config = dict(
    norm='instancenorm',
    hidden_act='silu',
    widths=[64, 128, 128],
    blocks_per_level=2,
    block='basic',
    upsampling='nearest_conv',
    learning_rate=0.0023,
    beta2=0.95,
)
Rows from block 2 of a small model that predicts nearness at each pixel, named by matrix and row number. Rows with one number belong to one channel. Each number is 128 + 32 x the weight over its row's rms, rounded and kept within 0 to 255. All counts start at 0. After the name is the row's rms in percent of the matrix's.
After each channel's rows are labels from the 100 images, of 14976, where the channel reaches its highest value: "patch colour" is the nearest of a few named colours to the mean colour under the peak; "peak on" is the class under the peak. Only what is clearly more common there than usual is listed. The data: rendered roads seen from a driver's seat, with toy cars, trees and houses.
# convs0: first 3x3 conv (model.enc.1.0.convs.0.weight, 128x128x3x3, each kernel summed), inputs 0-63
# convs1: second 3x3 conv (model.enc.1.0.convs.1.weight, 128x128x3x3, transposed, each kernel summed), outputs 0-63

convs0.97 094 [ 64 101  77  99  81 109 124 154 159  98 106  67 114 130 113 122  83  93 135 116  56 121 115 111 129 133 120 125 145 138 123 110 127 190 127 129 131 125 105 105 139 140 111 139  66 119 164 109  98 146 147 126 112 142  89 149 112 154 127 103  77 126 118 104]
convs1.97 082 [120 100 172 103  75 123 116 116  63 143 119 158 114 120 136 136 172 112 114 190 102 167 116 100 120 129 106 135 105 120 103 130 111  99 154 103 207 149  96 171 131 117 135 107 165  78  78 186 160  91 164  82  38 152 139 101 116  99 140 143 116 159 146 161]
patch colour: black
peak on: truck; car

convs0.76 084 [110 136 162  82 131 101 129 123 109 141  79 109 114 117  96 131 141 112 114 101 126  89  83  94 113 125 104 117 117 152 124  94  76 145 114 108 166 148  88 119 112  97 153 124 157 109 170 156 114 156 120 115 130 155 113  95  94  88 135 138 152 150 144 135]
convs1.76 090 [245  59 110 168  87 142 146 122 124 175 106 151 117 139 114 166  67 142 108 146 113 148  91  88  87 136 125 106 109 120 126 107 107 101 113 163 100 174 153 156 144 111 111 132 114 174  78  96  90 140  87 138 144 167  85 121 200  80 138 143  79 152 176 140]
patch colour: brown
peak on: road

convs0.105 096 [157  89 142  98  86 157  85  96 118 164 128 163 118 100  67 116 106  71 136 137 122 147  66 162 132 121 154  77 126 147 144 107 153  61 110 179 148 121  83 150  92 108 107 164 120 110 146  86 146 103 117 142 139  87  86  97 149  84 115  71 124 141  93 122]
convs1.105 108 [142 197 108 132 103  92 151  94 174 154 159  76  68 180  80 107 137 139  57 137 120 113 132 140 171 162  97 165 132 131 143  96  20 161 146 105 104 175 169 100  92 172  95 106 133 118 124 139  76 122 154 107 125 128 123 119 147 157  77 166 101 138  84 144]
patch colour: grey
peak on: road

convs0.72 095 [136 103 108 104 154 126  59  91 179 119  76  93 114  82 148 101 121  72  93  92  94 109 171  50 101 118 121 112  81 105  87 115 133 129 101 129  62 110 150 112 183 162  99 104 128 146 115  46 120 102 125 119 148 153 168 122 169 127 144 128 159 138 123 100]
convs1.72 102 [ 82  99 175  37 132 137  94 131  92  85 159  95 133  67  74  89 149 158 118 101 120 138 103 132 168 130 137 110 129 123 134 132 122 144  84 145 111  84 108 108 110 124 118  95  80 137 101 135 110 104  88 141  73  90 116 104  88 102  76 167 117 127 161  95]
patch colour: grey
peak on: verge

convs0.63 080 [ 99 156 104  84 159  81 136 125  92  81  87 115 152 101 109 174  99 110 147 126 150  99 142  96  83  92 138 143 117  87  92 107  60 122 141 129 127 141 108 132 113 161  54 111 153  95 165 119 125 121  92  65 106 122  90 107 120 125 156  94 129 155 161 115]
convs1.63 096 [124 105 114 110 142 121 103 177 100 130 120  30 150 116  98 160 121 141  61 129  61 165 124 141 147 103  79 135 116 130 139 187 158  38  96  86 104 145 153 134 103 126 133 146 131 160  93 110 129 120 140 213 172 118 160 136 109  76 109 101  97  88 170 100]
patch colour: black
peak on: car; truck

convs0.110 092 [149 169 140  81 126 116  99 133 119 156 119 102 144 103 155 104 150 114 152 123 128 164 156 131  86  87 120 124 105 146 121  87  91 101 135 102  84 164 106 147  56  67  92 146  88 125 137  97 115 168 137  80 133  72 105 120 109 126  69  90 123 185 107 102]
convs1.110 098 [159 118 158 190 130 121 125  74 143 124 157 141  87 137  90 154 180 159 146 169 130  83 116 190 218 110 142 118  93 114 132 109 112 108 150 160 125  80  84 114 111 166 159 103 101 184 139 102 143 147  65 130  91 113  75  72 153 173  97 121 126 116 101  61]
patch colour: grey
peak on: verge

convs0.109 092 [101  83 155 142 129 140 136 172 155 123  76 144 160  90 114 138 133  77 125 115  88  84 111 104 142  90 124  59 128 142  73 102  97 130 195 143 117 137 107 157  64 137 110 142 105 143 124 136 130 162  74  95 144 159  96 151  96 143 120  78 109 111 157 123]
convs1.109 088 [112 124 134 132  82 130 116  31 106 117 135  68  76 157 123  92 127  92  87 115 135 130 126 139 146 118 150 176  81 146 156  81 111  88 137 142 113  84 115  90 134 126 122 130 186 127 121 128 150 135 172  88 106  26 110  60 114  52 158 158  88 135  67 102]
patch colour: green
peak on: verge

convs0.83 080 [ 59  67 152 125 126 150 166 106 128  73 136 166 160  75 162 118 101  98  87 158 130 135 161  95 130 138 120 169  78 144  68  97 109 124 151 122 120 130 116 140 146 105 125  96 107 133 143 135 121 164  79 124 141 145 115 163 142 120 147 151  63 128 107 105]
convs1.83 085 [179 147 106 132 168 115  86 107 112 156 154 108 110 115 140 110 121 123 158 140 163 161 181  78 126 131 105 105 198  54 179 136 104  64 149 122 133 122 151 152 123 139 106 121  71  85 197 160 116 153 151 118 123  81 117 148 159 128 147 144  62 126 214 145]
patch colour: brown
peak on: road

convs0.14 099 [105 133 106  50  73  40 122 162 236 115 128  86 157 143 121 166  83 122  95 125 124 131 153  94 100 109 132 171 128 103 129 161 104 132 212 151 122 117 142 103 105 172 129 133 120 128 125  92 127 153 120 142 115 159 130 110 148 108 140 121 106 159 122 118]
convs1.14 097 [154 147  66 114 128 138 110 152 124 125 107 161  22  63 143 140 151 143 136 148  87  87 128 104 110 132 106  99 130 151 130 155 111 145  75 150 176 160 132 118 125 141 115 121 164 178 149 146 156 107  95 139 100  82 131  88  94 100 100 183 139  93 100 145]
patch colour: grey
peak on: verge

convs0.18 102 [139 138 174 107 145 138 101 144 143 150  79 102 120 107 104 102 118 133 175 150  84 144 158 102  82 127 126  77  83 152  76 109 108  99 136  97 136 148 101  92 127 110 150 115  75 110 112 115 132 139 123  77 185 181 155 185  93 132 184 118 151 132 173 173]
convs1.18 107 [164 120  95 126 115  99 127  18 189 110 170 198 141  15 122  67 112 171 105  94 150 124 146 104 103 188 125 185 155 124 153 102 137 142 139 116 100 142 126 166 100 143 107 108 137  94 162 142 133 131  95 160 114 107  95  95 139 104  91 144 134  81 110  68]
patch colour: brown
peak on: road

convs0.88 101 [112 142 169 162 160 139 190 125 100  86  83  94  79 114 155 152 107  87 111  83 130 177  71 119 134 109 164 139 115  84 160 105 121  63 180  70 119  99 168 109 126 125 125 142 179 120 151 139 112  92 108  66 140  72  97 116 133 105 103 115 119 101 159 107]
convs1.88 098 [ 67  98 155  92  88 109 117 139  78 133 132  72  81  89 116 105 129 185 165 130 171 112 143 135 105 135  88  95 106 132 109 140  84 125  58 123 102 133  59 101 146 122 140  60 110 122  96  97 127 163 133 138 113 141 203 179 126  92 142 101 138 110  87 149]
patch colour: grey
peak on: verge

convs0.28 094 [128 163 127 103 123 108 110 106 153 121  56  72 127 143  71 112 133  84  97  66 127 168 139 119 116  98 176 120 167  93  69  81 128 103 136 118 166 157  86 151  36 134 124  65 145  99  98 159 142 144 111  97 100 122  72 113 126 151  94 129  96 109  98 128]
convs1.28 098 [112 138 133 135 159 116  99 100 121 105 145 101 114 179 118 153 166 168 165 198  78  93 158  95 105 181  69 139 101 152 159 100 136  80 104 123 131 143 116 124 108 121 163 111 144 179 103  77  90 105  79 149  96 190 103 133 159  80  97  76 135 195 124 114]
patch colour: grey
peak on: truck

convs0.3 118 [135 173  74 135 141 149 104 122 179  86  43 146 120  95  64 120 145  85 141 126  86 115 117  99 141 164 116 161 120 108 121  85 132  50 144  68 148  83 169 118  92 107 166 103 141 154 123 163  78 106 113 112 126 179  78  74 124  84 125 150  91  82  64 145]
convs1.3 092 [111 138 199 157 108 108 126 145  86 129 211  94 163 149 147 124  90 139 113 106 151 137 167 160  90  97 175  75  86 131 131 118 147 161  78 159 125  99  52  77 188  98 145 144  96 129 119 128 174 169 121 132 182  67 137 138 146 101 179 110  97 179 187 140]
patch colour: grey; pink
peak on: verge

convs0.103 094 [151 126 139  64 128 156 108 151 113 100 128 119 116 141  72 124 125 104 134 112 104 133 100 127 132  92 146  48 146 167 122 117 194 143 175  93 141 141  64  97 119 115 124 123 127 112 162 167 149 130 140 104  83 125 169 132 144 198 155 118  99  70  77 117]
convs1.103 103 [ 88 166 143 225  95  85 118  99 103 159 142  62 167 149 120 175 121 184  72 181 129 123 146  96 177 175  75 144  87  97 124 191 117 124 103 144  85 136 132  66 123 149 125 146 140 129 116  88 104 100 150 112 127 107  75 147 134 112  58 123 146 141 143 143]
patch colour: grey
peak on: verge